Rows from block 5 of a small masked image model, named by matrix and row number. Rows with one number belong to one neuron. Each number is 500 + 40 x the weight over its row's rms, rounded and kept within 0 to 999. All counts start at 0. Numbers have three digits each.
After each neuron's rows are labels from the 100 images, of 14976, where the neuron reaches its largest size: "top examples" is what is common among them; "patch colour" is the nearest of a few named colours to the mean colour under the peak. Only what is clearly more common there than usual is listed. The data: rendered solids tumbling over patterned floors.
# gate: MLP gate (model.blocks.5.mlp.gate.weight, 576x192), inputs 0-191
# fc1: MLP up (model.blocks.5.mlp.fc1.weight, 576x192), inputs 0-191
# fc2: MLP down (model.blocks.5.mlp.fc2.weight, 192x576, transposed), outputs 0-191

gate.118:488518486507552436484497393554476464498525486544498538539475531531479474489489491540397543494532510588438442446479497464511537545453525520603540509464497573557516544497463538412554501536482463557454513494425422519471498489533483581444537512472500507511518451492498524488462466483558503570542471493504497495504483579495478527490493534468500505501481502419477529506514549532538504527509519469518546508476445544462451453526419495498485519485493450510516496423524553490558485622458577531491476506507513447424475423493466506427522445511498446542435532522421567477446471535479463510
fc1.118:485488492514508488464476450525480506486521467523500500515511560562464517488489477536419546481524480577442470432495486498450504555477522532581513512521470578483474571520446525423515504569521478515500491505398439463531465537517515535473520501453447485500492461477526490508442455476550442563543486461462492430482502519510488522494464551438482528502509510433492531511458511520549498462456522478527549480498450506455503437502475425493449519520443414551530465422525557462521487615466550528480480509492537474368469444503473485462511505582527389547478520437429514489435457516470446517
fc2.118:477470502442538512511448586474495488522412479456531479455504474593470436544523454503472523486430507455517505559495461505472429533557548421445408535463506501510488473481441470560501458540571544410496497486475527408546484475510480458468515514521543488514487516505557542546520480528516481515508549472494471510503499456490481473464528480486532523551538498505558506543432437598498560490564499516517439536469554461505496542537587494525440492496481536507442538563494504467465609458499516524512473509445514554489498551527530499577493565603526512539598490448534500481445488475493507525
top examples: orange object; red object; its colour: orange
patch colour: brown

gate.470:505510503504432477511531463487534474526499460495507455466544477521481482606532460479512446500500483540562526399517532546439539467513513476553529478496532531621526517549520498552489558522472498487515511471506460515475500471495409512521522502467524542492479593471485516524510494562513507440463532536562484487527465578510484567514544503460524540460525534485563520523502558416462527448483518470504445486503481476514514543525496543441479565505504473466543527531548520486423495462439582371481495481405552438445474486514425485447490460520457455553525479413505430544445527510549444518
fc1.470:512557566523467452526481512500478614444588550488499513499518538472494490528461472506580510507465503462620417469522499474445511455486513525474522539497492525501533479516586538499500508456525505544596494440479518584529501469519494457497514524545502549515515572537432448539524516425476493413504619432508410535567496506498546516509526488521453516532559448483411498490492538490516525420525440531490497456498552531525506509509518477504509508475619530524458494526513476532473496452497548455530496506438579477495494539563531489488482480458404483505494519463497445517463475464522521484
fc2.470:505462456506498457493531545475513502490454555465543496535464494456488567513469553516476529477595502489487522562539475497540506452473512563487479500513500429498496485449543443441523522479477447519528520485499492597495441464505510560539506476454459564500487609508485471486547521452497553555455446523525392426525523423505524507509509549542501488468519484469459479486514534514515433466437503481512532537512517525482605437496506439506480470510515504514458424369494513485482488541576457486487516517478545498575568451468495506492554473438495442464445452554439480503472389443498521441
top examples: orange object; its colour: orange
patch colour: orange

gate.454:546429497501501500516535566372517469513523486547517483549494539430470523523563412503429486502552489485443531486528529497496499558499466410621462439546518473622507493441463501502425509482536422467459523480486444465454450537491506493520491486494507483484489442460485453472471497513501547533471577526549533492585551467497519522477490489565515482546518484467518490572495465501452486537481516456518499483489431580472524530521522481481500505545456428461506493567500475456539471499554484485472493499489463554487461514431443486486461438502493476468482504410576553523579496556561485501
fc1.454:548468377486561543510531506477529442530489433433550500433501479479508551510608521431493431485488499517427473579509534471526507547556426473439515476492404465516511503486500455467507542572568544425409518554646484487476510533545518464505481480537508494482467487486512478508513485540505523569532508511565480457481476521495434494529502501528490536454458476475512453529499463489460444496477515532485498531497478457482412489521509502507465467546440506462500490517430460423532434472580468529487512505489442438553473454533522530554523479513518501445522453493515564531542532468473463507
fc2.454:567566469483476514519408547486501482490633500469513507545539540489510442471453515427526544486532503549494460531465512486533504486527519533422435553446515562483451481511507460453534562503540373526495525529516475540577547423467490423497470496538523484501501451523463491538534522376429463488492497504465504480535486454469496545478514479455412518442455455503473516547495495489519430453515479502489459483528492492458519516531403453460540493531462464473498437569466490525519450536505553530505532533505488487440473439546478493502468498520522578490504518481597457494492526512589464500
top examples: white object
patch colour: pink

gate.72:485460487482466484452488634491498520443491456490485583540516541549454529545482474559482444524519500467578534490483578466469542530507561534560542506495413534484464494498498481529501483513456530456506496533514405512498442529542500482454507507539422567493491505451481535475504484483450509453529492527495612501447458534500460498475528507570522503482467539500513534514465586516526505462511447477505566495501444489521523504540490461433536509492489508438537511425476499480517572488448431539504485511594519392484540502503517506429496512473482565537422458587403516497592507482480487474
fc1.72:468429511497489428509489546452515527446553511546463521525515469512483536519478422543456513499551499512612592432500522514499468449511530565446591463525456562461454468491474481533568494551511479466468476528486396478492459494522460482433495491489464567511494518445486532512546476527540516434509499517519609499481495555486433439501541497499553475520437515520589477518403477571480454544438540505509503498500416475529447476521475471498541456473466460452521599470513507490537536581479508542479487499502494467571514539472461489481486569543493523489506406489461435536497510490531509502
fc2.72:474451474518561551470468470452503518495559508515463452423507448534483493514510529458462464490465501553456526509484454536448423516485519511508511503407503586466505492493566508487457492506511469486512534449453556402476522511503493426537486478404487495493491480551529546517511502506503400531495452481503562491539454475495460476489521509513436516538565520520529500481439511519403468492525493510495469535500413511506522495489478527541459422447505442513482519530424468448513489530512490604508489506540438563514451532472539508592450599569486462472492456424625450511486463449519509466
top examples: orange object; its colour: orange
patch colour: brown

gate.567:519494468554542453477490501548635538429481491484554485466479544518492497503444453439469478545542400522508539470393498514492468475549484496525503519466482522501441507557478497481471488489512478423448550445541510494516453540454451475511494562429492493384475494538505472511524468471483545491604455529497447436526553471488545508459544488528489444503451529479546476532561499457451433461382536492537470545428566481508532489530455434535495477558472522487528472473467602501554456532483486475504520522470552481490505495488534459456583546506510488498513502528554480532526499524558460492
fc1.567:510485538462466543467552469499388442572511487492444526528512435438480500538539557557539517440477616491465443505585525472503516518422529505479510494550486477485554464447539473506533508501502544558495478560504514504505543509574571476483507453532535479611479456456460544525487502548476470503438545479516532542513476526511444495593428494497511547513538463532460489489476533530492577506597462517435542474552448510496485570477518552457517477425504490495473527514523385513468573463502511496515526480519473474487490487514504585553446451479475486486491544450443521466479559481493519542
fc2.567:560468562496504524498474468521466519527548537465580491477545492450460493506561452554462547555544501501503443482531478475544507481458490509518574461492498490450595476492537448498513488414481432486581527479540491483536501449438453414486467540459494501508516403397456540499575483470422511501530517490521438487505498467481513488551600465644475422516429471557483470516572523404509472522445528502478502549450524530572441503525520476511521474490479561535509526477462509473537492541435470551504500537494533505418450502504491531525549531475505513501500513550545490499542505487486503505
top examples: white object; its colour: white
patch colour: pink

gate.107:495555528548444453527521507532505531499515539529548580489486415516565572489437500459441595552432487505594533481469538510566435556493416475533485494517494490526516505547537434550465499470533561500503472411454529445477531511475490436510513532470493482495534488537464513531577517420473491478504410483524494505536526480501458478482490509414411498459524441559454580492505579556546473478460495511520495544490510557551558458521551510581463505491499449471471423465492498520494470452482464406508503517498529512496505499458528505486522581498460516544559469500470484496473429454472461496
fc1.107:509534490520506519556457584488513398478544517463437476554513438447525530464521469496438488476466468489469557532485463551499537448507564546589450486468463494514464508521524552503510570526449506421502542478468574544522497554548509534478513491505539507476489503557450494495485499505491396508530453438527566407477471511482519531486475483579515530494504513511497586564519521520457487432447460498519494398495588493502472486524510481527473472509481510459526579627536480533494521462518508525466513532478521502564488546496508473490451471469528434524512445624491427495559529487552513512
fc2.107:468442454505417542517522569515502499494429502543484512455504548460461455451488576525505566524527509521435491508498505477574458550503499405484515482514452480409471502483495491435453474443502494529492515508532500475500435454479478558540491520578505463508515564483562465478446514468410578519495564465443489492514484456501537532471489540398491534513500466505537440432463554473549504517546508570525576525542451459509587550511527499475563545477465468535534495405465495541428498563454525525506477485537458460496573447532499486459508478552441565468526461479542514496470476429530490523
top examples: orange object
patch colour: brown

gate.121:488541535539503441467488485510514549506546464484455475502460472485496472588431541494449460497548494446502524483452409534559507474549517487484536491476537538495469537555536586512544512505448446539530469557456534458536571534438534508558490487350504502483469468515529511509467506467552506511473491566457468514535555446514436485512507523493485518458420557539501511510467505431501488411452451509464472421528457557535587457495415526460584510461484410461484511527488505535496462467520530548464542474433485531550497536476485522516496518516540480484475489502449546537545565597521528490
fc1.121:516467460485528496527515534521460473494458540496569512457510539455450493468560485508501523522495530543464400533532564462441516475422462527519516471548479445451501431450464400492455520464546519512479522457554511452516404464513486473531496515617472486529516516485482566513515475451460560478535494428545495498504513538486548530507530484483490458517600454469461467488524490569545462576562547476505492560479517486486446571498559457500405496497553569586571526428518477530515507576488525458519478511527505495473535433514484499521538514511491487529539518533538452501459435391483514530
fc2.121:486525551506545431509485504479504555507475506499528505509460512492435507585516538504448473499567503440460499481471440532537453487469473456461444503562540516467480481481519546453607500513454451542542521573513506503562567545453484490569490469406515508507487434485485496524397507444536547389497508568478516508468550446475468470521503543502491530510489532486465518505401489512499467505490477498488498506483446564501590473509425503452591567482444417424472474463442516562506482461525531513466509512405464529500519574411525515494481542503521454478489506565500530525482497564528517479
top examples: white object; its colour: white
patch colour: pink

gate.205:491431451505463540450536475531463550460542472420492507464473507500463509514538551525504455482517523505531509520498555491522455520399475551455405537512468551524526373511497493424487481467487504498430383574517463492569453486561477452543513488553538484507554537501492436522487526542476461509516488471532486463491460487605505483495481429523503509518550476498474416522491467490525489444552504525503508510567499496419501535511461522539498461479462477492459463467524442538574437518531584542524474410474427501513536457511562470549448440500522458453471465501564474491457472467469546481
fc1.205:450530586569521473538502526529589483519466567558480520545508500497561505503505477487445574507533464548507496513483466509517509488529584502561574512510515506439456536549541538521530509444506519468574494409454485477447570504496476493477534500439483529433474449509482539490496503496566517511496562451442523572503528492494495487502485558527517514564451467470508488348548593519456459521401510571450511492491535561521494460489492544505495518506592523517534512536520462524429551490437486490548537518495513443485501572520460486446490597490502501481443519508478548511502545472495544557
fc2.205:506442508505501549506554484528497518534508491488517487467476488527408586498613447554543353498523550500524554485510518497568476478530509475456434510509478556497496541433545546442485519424510522493501506487509484478475465465553498427488524488526540452544478488419458500460444536543529452466496477489438509504547461534521436471571484484552511518592473509491454476553515512492431464477521495546452472523481510543420519533500459543507499474585452477460496447496500542559537502455520583565452549480499496468497490559557524534492425536492494563470436528447558457506538573489479485533
top examples: orange object; red object
patch colour: brown

gate.31:495393566478445438504545542498481531451474459461535504546493531508483531526496453544447486506604507446538482500519520514548433504548547505595513503479462538533487498522487513479465529589541537471549507521514404478408475587467475444419533504500434508497465482426506490513523490461462489482505464477563610524495511510513479383529563486457506496507409502511448516531478576528477458536508512481467497513488420444493534442544467430448523506484509455443507511486532481462523514464429559546525518493488475463551526512507509531471525559480537517482463437535473518523587521519466483488
fc1.31:477403564469484464491537501518484514452493438512537536557488526489490464593496454527424513517564500538564510486497515518601470502529554523582539533631504482563493481483480509479511532575479549495466518521529448488437479530502490489426533469470429500506479496410504544518543457502489494396507492542534604527472499539500506410513546503481572480530496487476500480507397591536494544546520497518458519522487392480465511512527490477450512509521486482504521518476521511512513559465438557575539522504467514483549571530525440535429546531502524548501481482511523503492549552508530496469
fc2.31:550442559543523516470495483493527502457538507538513482489503416492514564530469507523535505516512504528468535466497574516569463513476504552521586529550503541476538491516501502543513442554502480464475512458490533454627566506519525477541529473457478526496491498524577601564449502535500465515455470532490546512526470445518499429496520510514443497463529484533507538499403499558474516520561498492516441449512454402424527443539511505480449458505478480520487508541505529468553500526498520631494499481459479618475466554548507497536485579500512508449525497464650536500492470467538496507
top examples: orange object; its colour: orange
patch colour: brown

gate.283:539597443503550524478563429542503472554515535529472489529442466505473513454590544513502483461468477492455520609472549525457534496513458453540452473417487405526501530453501504514471499529436515470444501547481498575559512450493450607496490471444595526480513412512469513474481485559567477493473446548524475509501475524535518503509488497493441505456494558502404530493509489439479445512540509448513441499495522588542515494495460536563507493509524492587486504601571507478495431556529508472510505465550520419480489503485472477547521479491519458517577540480546536502492516467487513473
fc1.283:471460552528472468471493548467488495426497500536479498497490456481508516555439489487481542527503515457561553397524531574541507517481416456525441493548488536522512523541441491514487441552460507480421482481529426519524463523525501470471521527503506487530532506482518538474467512507538492500512493473425585541401461521506545489496558513499579492505497491500510432536454525576579512444534553435522493440496519448419518416512545449549533474490522497494569541530502575489518472514511445553380491514455511596461511485524476492439510562501506524536473543403483473488589507515562472514
fc2.283:429389486526511480514519558449496514513494467580404551506520500501466475521482549532478493452556502478477507498572509539571521498482498524504432473468493473520550491486557503540520496563446474533409530577522442538446515569451530498434513494507546538501478437459488522482504539472529451446464476442505539529441478589529502481489535499491551476420502503439512497509434609485490575500469531478493505382486489458406531480514515474498544513525478584502523511443521509471464434502525460487477510462489535477513518473540456489390496584499534570479483448521489516531522556513529509533
top examples: orange object; its colour: orange
patch colour: brown